python train.py --hop_length=320 --encoder_parallel_block=false --encoder_inner_norm=false --encoder_drop_path=0.15 --encoder_conv_stem=false --decoder_layers=12 --decoder_mlp_ratio=4 --decoder_head_dim=48 --decoder_parallel_block=false --decoder_tie_embeddings=false --init="kaiming_normal" --residual_init="none" --steps=5000 --lr_schedule="linear"
Rows from block 9 of the text decoder, named by matrix and row number. Each number is 128 + 32 x the weight over its row's rms, rounded and kept within 0 to 255. All counts start at 0. Numbers have three digits each. After the name is the row's rms in percent of the matrix's.
# fc2: MLP down (decoder.blocks.9.mlp.fc2.weight, 128x512), inputs 80-119
fc2.0 099:129112161086091129103129097077162149170121069136186107115165081137160151198121086083150087062114111101148174077072054111
fc2.1 095:175109133109147134138130107118143159125126045101084104175097175155118142110182139121122139154175163124159168154114140113
fc2.2 096:124158084089123112115123114139123184127149153090076203132145143132164136164109116178094117131081155188083120123109111126
fc2.3 100:115102101139086163080145132102093058123073158081157145120128112068111137105079102138192089149096210140155099090105106121
fc2.4 100:123182083069141184119129105046130130056107088126134112170105155140166128104080124155087175151104125148127090165136075122
fc2.5 101:110186082083141086161109091171113128066114081157083149120201119170128094140135123153109143092139088139120118120131174136
fc2.6 103:125107153140067123137114107160076094165070128195114124182114128139122146170124128110134021096129131124110079137161105170
fc2.7 104:137084098070142173123117100141143095112119137159124122116162130127117069128127156109139098110128109106112160141130071172
fc2.8 100:143129113137116140119128109110120131156152138137144151142147157136131192156152141107120109159084143166153200133120091132
fc2.9 099:161135151128153100117139156205159097117133115133073102165094123141123121186112129104188082133103084103118144106161123106
fc2.10 098:091099165084120136117143160121115122105122075141100098180106097163115118136094134117188091116124130113129109126154095152
fc2.11 098:078140130181121092147119111128120102076160140139134148150133147164144132144128101119096065161096115124128118112163097116
fc2.12 101:156133137153170096120065157139160122098085139153100139088132136174097134145160151171050171096145145118152131155158176173
fc2.13 091:150120072150100113104107076183126110113157151121170071149089111094157093144124151129103087171136085090146085112171123117
fc2.14 100:143130139073143048109154144154104124150105117164117077116116109136109160160136158134132187161134102119098209135091125111
fc2.15 099:126193065111107125112077131119088128070105188108142158124113160082191208123104055106106130114088126171155101159122132104
fc2.16 103:098115109157140197116140149082164115075204133100125098132112139152134166126150126153153129165161116177116122174116124082
fc2.17 094:152129130106159078146088086086061135099070122119110141145078137124140160112115122141110112153123147128119148088164113164
fc2.18 099:173144169143097126110116163103164142179089169156147213114140155142125147090100128111137227137133163166137091205097137084
fc2.19 090:185119150120082129146149157111114112124132120175133207131131110188147099141123151136111143144088190141072164095061143167
fc2.20 102:101124116111101127103122134202135176173142117171172101158160147097122099148149153139156107075128115054086168068093140063
fc2.21 100:085124137138081162093146057088104096115075193125113145097185124170091115143075161145135123158107069143145086085119100192
fc2.22 096:133120124117082125086069141155149111169115128143123143185087094133093100115134150150105098163093152152084128158175192110
fc2.23 107:071104134136110160069099103101078111130061061222109142227117147132131111172118130089152103124168134132168170107158120161
fc2.24 099:123172124155091167117149110100130118170145129071143120112094118167097114144095124105101126138162151129145127136148104141
fc2.25 102:141150178130156106153161092088079127076043135170133109135124133143141142147071173100163147120217166132145123161158144126
fc2.26 101:101136075169102100128114114194178123142162155089070120170059049143106096110090109153178158123103186175142118132100082071
fc2.27 104:107098106087073116027163093131143144201175149118130172157104053152104137112129142150054137152130152109138115143071150113
fc2.28 099:106132073091098105201172095146131129082150132127117136094108130094147164048120142103076142128199074063116145120106062077
fc2.29 101:120109085119154163151142132096125157096115085138111147104136184151138104107102124161138136108087115115108093158101017116
fc2.30 102:151116115168187131123126077072154103092193119145193081122093174198090157102227123144089142122121120140101156199134145138
fc2.31 096:101154154164062087113170137118117113088100140119124151094184076052166109162145099138184108169080198056088110157125175179
fc2.32 098:119145114098157120143126111081153100208119107089203154162106119094119162139117104113141131116083111097180116168110106139
fc2.33 102:132173091115139099081104161157087098162088143134127086146160157144077033171159142121101134149140195143155158105147120132
fc2.34 104:111091109139163115136145099175130137172102108126116162156095144171127090134125139126118156144136145118134187141116127155
fc2.35 105:085111135149124116108096115062125129183149135108080142093090162126133186103161129177171156127090141130124173112072119091
fc2.36 100:145102108143156123188117134072187106075138118100111168124141102125118145127169192131173070162126123094061188052174145149
fc2.37 105:073133168210126127128139123100196117084085106193085148124116148115121146142138073140135083169107121133132135113136128196
fc2.38 105:085165091143132150167127112104108068138094131120129128154112154100110105109124141159081106099119158164141136136130123094
fc2.39 100:165094116133205134112170116140136198109118151153068107147099169080108135124119156117107179097111147130137143170123127129
fc2.40 100:088152119110150119149132087143154048122096090076117103138095148122159184199066150103196120148085182137108098148075126152
fc2.41 100:109114111122108126153090128141128158101113094159096195079129192138108182118211166126089152107145113149146069163107150153
fc2.42 098:054085148081106171148155066101152097079096139118125112143134145167140143096104033154182097121152111175099065139108175107
fc2.43 102:138094140172145080185146101150162158093128144091119143106136149080116107147093148106177066137133202100132163104146098108
fc2.44 096:172165156197127065115075116147115124028158131068103071151181123147110177144134082144140163100148097106141096134099152090
fc2.45 097:142112107142072130180112144117142093063130126159096120127089118155089154110060075113158102138190110133132132104146078134
fc2.46 106:129166155107089092120154123188129100192136083145195159114114118149147123145093138151110144135093163096113043127097141077
fc2.47 109:118137130129151151086139108103123160166133158112111148140108130130139086149159150137117159155112132106169113100107191107
fc2.48 092:146096159105152172147144104100136125138161102105112100150122105065137137111149207108126137119130076145123157143153087108
fc2.49 101:138143091120155140149204128120102218071083123153132114109142082087162178182164121111030139116193141124121149177090094136
fc2.50 088:142136151160118137122162084118113168118174176061135089141137133078160155149161149147110121097110130137181187168159083126
fc2.51 100:130160148143120153135132143126066134189093148110118120107124102091128092122161057175141133124175121079150119149100152119
fc2.52 098:125054129116117138135184085094165071168160139123147170137153128077104209143126121056147128132145145131161116093123112094
fc2.53 101:107118110135124161138186109103080148063096120136094173194133130153095149076098156094147162133174127105174136069134160144
fc2.54 103:084131086083145169137115173087132096173225104112141155084136112191163110121112123160124117191139130116128125067121167162
fc2.55 095:217161134101189110096124102123109147142110112118181083071096144150122151141150112148139168129132175151150113126149094126
fc2.56 099:113150115112095108118099146169101086189158158145146111143106162107146086088155110038255143155127095154114096151169175111
fc2.57 103:154148108190082091111157145150157102115157122102148178089165086147101140071181126077149106133135149158168110073071156066
fc2.58 101:098111126211153088179151144103129131125107094085106173133107118091146077148136105132069108136146128106164122076110208080
fc2.59 101:124129121162127150155139196090104150142119151103154109093106113056131169153153223148117129049160154147093160109096084153
fc2.60 107:149125121058173182166152136100180151109121159128129097135132138160108149169161144135097107160137064158101094150127144146
fc2.61 099:130044137186103091102117111074086121158132179099116107130126125103050138103179110156070159146171087171169095188105116108
fc2.62 104:138081137087111151130112082152125118122149141086138128156076139138179102113114113120112160082098138159097107188078143128
fc2.63 100:154135156123121132132116138072097112143077136132058115118107149135088216121118116156133086188102124114156107137144135069
fc2.64 099:130166108099123104108104177117158155080150155128144119131183118212188171115114144131124121114162109155155137106141134123
fc2.65 096:103125108103171102197150166115145155181162161109178143133114086099191133124096108137139162141081136143093133143091104173
fc2.66 100:055105118145139143069108120137154136114115118087121138140098067095104187115119121136183113106148089154102126125125136162
fc2.67 097:140126131131053086163101172138167121144098164060129142128147084114161117141111131090176131143151151166092137117195130147
fc2.68 101:130110077083091149129095112124150129196153188103130151135152109127166117142081147110109162078174137144089134091091147111
fc2.69 097:120128114155113133115124095078117114104155178094162115149112136145146138116104147100094154133119147154063144123116107117
fc2.70 100:110143104178129078130158176142134143113171126110155097100171136086116155152135104135132112108126097151156172120102131119
fc2.71 101:133143112065131104149129108106164071084124160155190128196164138140091132068102134135066130150124170099088123106161165183
fc2.72 100:144163083193103144188102071141186169255120144124178091149160110148117081132127167162173109128128097172168124158136201112
fc2.73 104:116138176105103128117074119136163106115139038141097178124124097154117171177118148094133137172143164133098130120079123148
fc2.74 091:122162110153172111150087117130178136091160131115131063176158115092144162095086094127121126096141123095130083130150094096
fc2.75 101:140141106080166063093073172140107141141080113142105157105143146087124073140113124136117142162120125118156131133111153209
fc2.76 103:178112147149161109119081168198092138129115148114154145123121119100117091156156131119152196161135055115097110170138099065
fc2.77 093:108187166170140127131123128104176131113140145179124140118153140147130170117144127196111070125125171116114131108169122170
fc2.78 100:122135104142120076151129147148191126122086137144133089099123121131132139133107145099082091119097156121147087111169110119
fc2.79 110:128117149147114161088108149133105086147199158107133161178084117074107160162160097137144127187146108110156162146203079094
fc2.80 102:135126215160099133136086109147076104046111090131111131114160102125177202093073124131093078106159132145119123122153096134
fc2.81 101:142105109119152088130138174102119113171182127059147095148100114157153146125140166153124125166138104113118141202117118130
fc2.82 105:156110127158123128128132130152142102123083087192118192168106156065116090098136165054225157141116155089139102163106090083
fc2.83 099:135091142125182188173179102117090120123111103142098077156120169104085110100130098161078099142129101129093081131137105085
fc2.84 095:164106156078150095136095163149125132147106135143183081101118129139089177122125175156153110159141142090105161120090136100
fc2.85 098:133155182174119153162151152177142192043100099115121099134132162190127062152119105145172122094130125130140134157067179108
fc2.86 101:134084146112132136131160077110171136137139141103090129133094149214132139176092141088165129144137154089135107062162144118
fc2.87 099:149139105106120120167099182103121128125108121115090099131108119139076109089142159167039193151170067179168147114104107119
fc2.88 102:106131108066170189084111112140142114104161216121140118125126142131083092115120143160118083135139139109127152118160159133
fc2.89 101:111093157146143076107099152111162145152148132123149132123092102113097111104111108085128095153087136090107147099126132126
fc2.90 105:092188103091155159112127156125115169105166133098082099090165169106138159128119124154089136101121109138130155134102139100
fc2.91 107:137121172148156126138082100093128125143125173152129129135180124153097134186137167111117172140147137135151119150097143132
fc2.92 099:148103131132088107115115144108167139144145113168169164127151067153149112110112133097118136120130120135102203166109109111
fc2.93 099:093132138098119118191095145157122112164150171105096130131122180090119135118067181137143122160165141054136137129119146099
fc2.94 100:149134083170107103170129169087183087080101077106161124108122116111089169168106145103128134136157173150146107118153153051
fc2.95 098:134159114107090173075184104165130114084148152126151130143093093102157097146146116141203135121151112157128104117050127082
fc2.96 101:146137146151129121184139176168083078117131168128139121135162103105157126072127141122128071146147115135101130110058180144
fc2.97 100:160062154097123136141146158135077119173123134093190171135133118134148117157101070120135121182115130136131086133113064166
fc2.98 097:131073186086157142154130157122157148115192135089153099062148090109173116165109179151067075190168157150108163096101046160
fc2.99 102:129129161062078130098147133115102142135129100120117102152155090203141129119139132212150122148065118183100109078126146103
fc2.100 094:107172192089119113089109163191143182137088112115117136166102115126097113145103098109074113124139106139096147154130180101
fc2.101 098:178125093156064071106120127157141101150140158203169122123157119107120062091115130169108115156153215129095126145184134170
fc2.102 098:125161124164184111143116194142128145161071119074151101093091161108197100129154138155138157081065180150106112112077072150
fc2.103 103:146120145160155082122078143155160110164135123142187148131173111168099094109076124138203154134104093085173145133138149168
fc2.104 100:149046101097091128152177087135099134117144131157127089148149136131114192103126136113126173089156132112119093126064142033
fc2.105 097:064132131167100124112088110076186148193132165170089112130087140095135116142131152142154089098127114112155052107143126174
fc2.106 108:145132112110121151180154134149153165145110125122153137126109124106161140096152132171101113180111150099159081085159129130
fc2.107 097:107107135135149107107105154169098149205145135118068127109134111099135164184181145121152091146152093146156142177163139196
fc2.108 095:091089094052191082156124162116112160089050127124207129063116096175158155083147136118117108172092112117101174142119110137
fc2.109 095:098189128190127137130138074162087110085141068119114169115183130154123196143145051145120151130152123034156138149147108150
fc2.110 095:104186123127167133142122129105146098133122122084136062129179105161139113115145133161110145079097130164124171108135123176
fc2.111 097:129112085140189118133172122113100085127057096138120100087141142129119117125168156166123039098110156090097212116131093141
fc2.112 108:126155160161100056100130160134098089071119110131138175168115133077170185146150144112173172141138136139157141182125122153
fc2.113 099:120104130140145047216158150205150131114163068121096152138137070094120123174210111094092129163180131118093100116113099186
fc2.114 096:105149135104104125170164114093126133102147167116144084169086120033094117124131147109143150097149113127154039201131171122
fc2.115 093:127104112143111129124099183110090161151089167100135145126112090125123094085139154127098212117093093109077183156123161108
fc2.116 103:119128116149113184103145149158143202175127096098183109094065167105086127169144110171121082129134120123122110134134144139
fc2.117 096:118119226122119158146150124188196173145180173104128104129097090113157122156146140090163178140154103063105089086121121147
fc2.118 102:093072099093144144189176102143141178150109131084150122073158096076155100109053140098110126131141131111133125109063062151
fc2.119 099:092116099146127161140130099104149084168065171168075136140102111082032094084131074131139097109087084185111119109156118139
fc2.120 097:115153189133120135175170188093130113171133089137149101130101124150104128203096180107137109160103159095105158167069079118
fc2.121 110:145099165147117131070164204069070139117136127166145153089109190166108163158098179078124140174156141172195115112187178196
fc2.122 098:117155085085140120148103101088107070114147053142173124186133122045124144086086116122119112143129120168174108148119106165
fc2.123 101:166138148102096113103077128164098098141111178186148143138151177139066165103197123167152159139168125175141144156108101080
fc2.124 101:078133125093165143148125160170153122136178100106128149118125155172117178096135117107142179094148192112134071119135117075
fc2.125 107:183142181113078071101169093078133067133134071113150097112133121191115113186093109187091140133174120142137141147096125132
fc2.126 101:076120125057127145145130100148064131169169135103114138138168143115110125151173126110160105124160128175157074125176125107
fc2.127 097:107129118082122180141131122153122212158122161114115100086112098183140159129114156120121144094098175145157090130104130125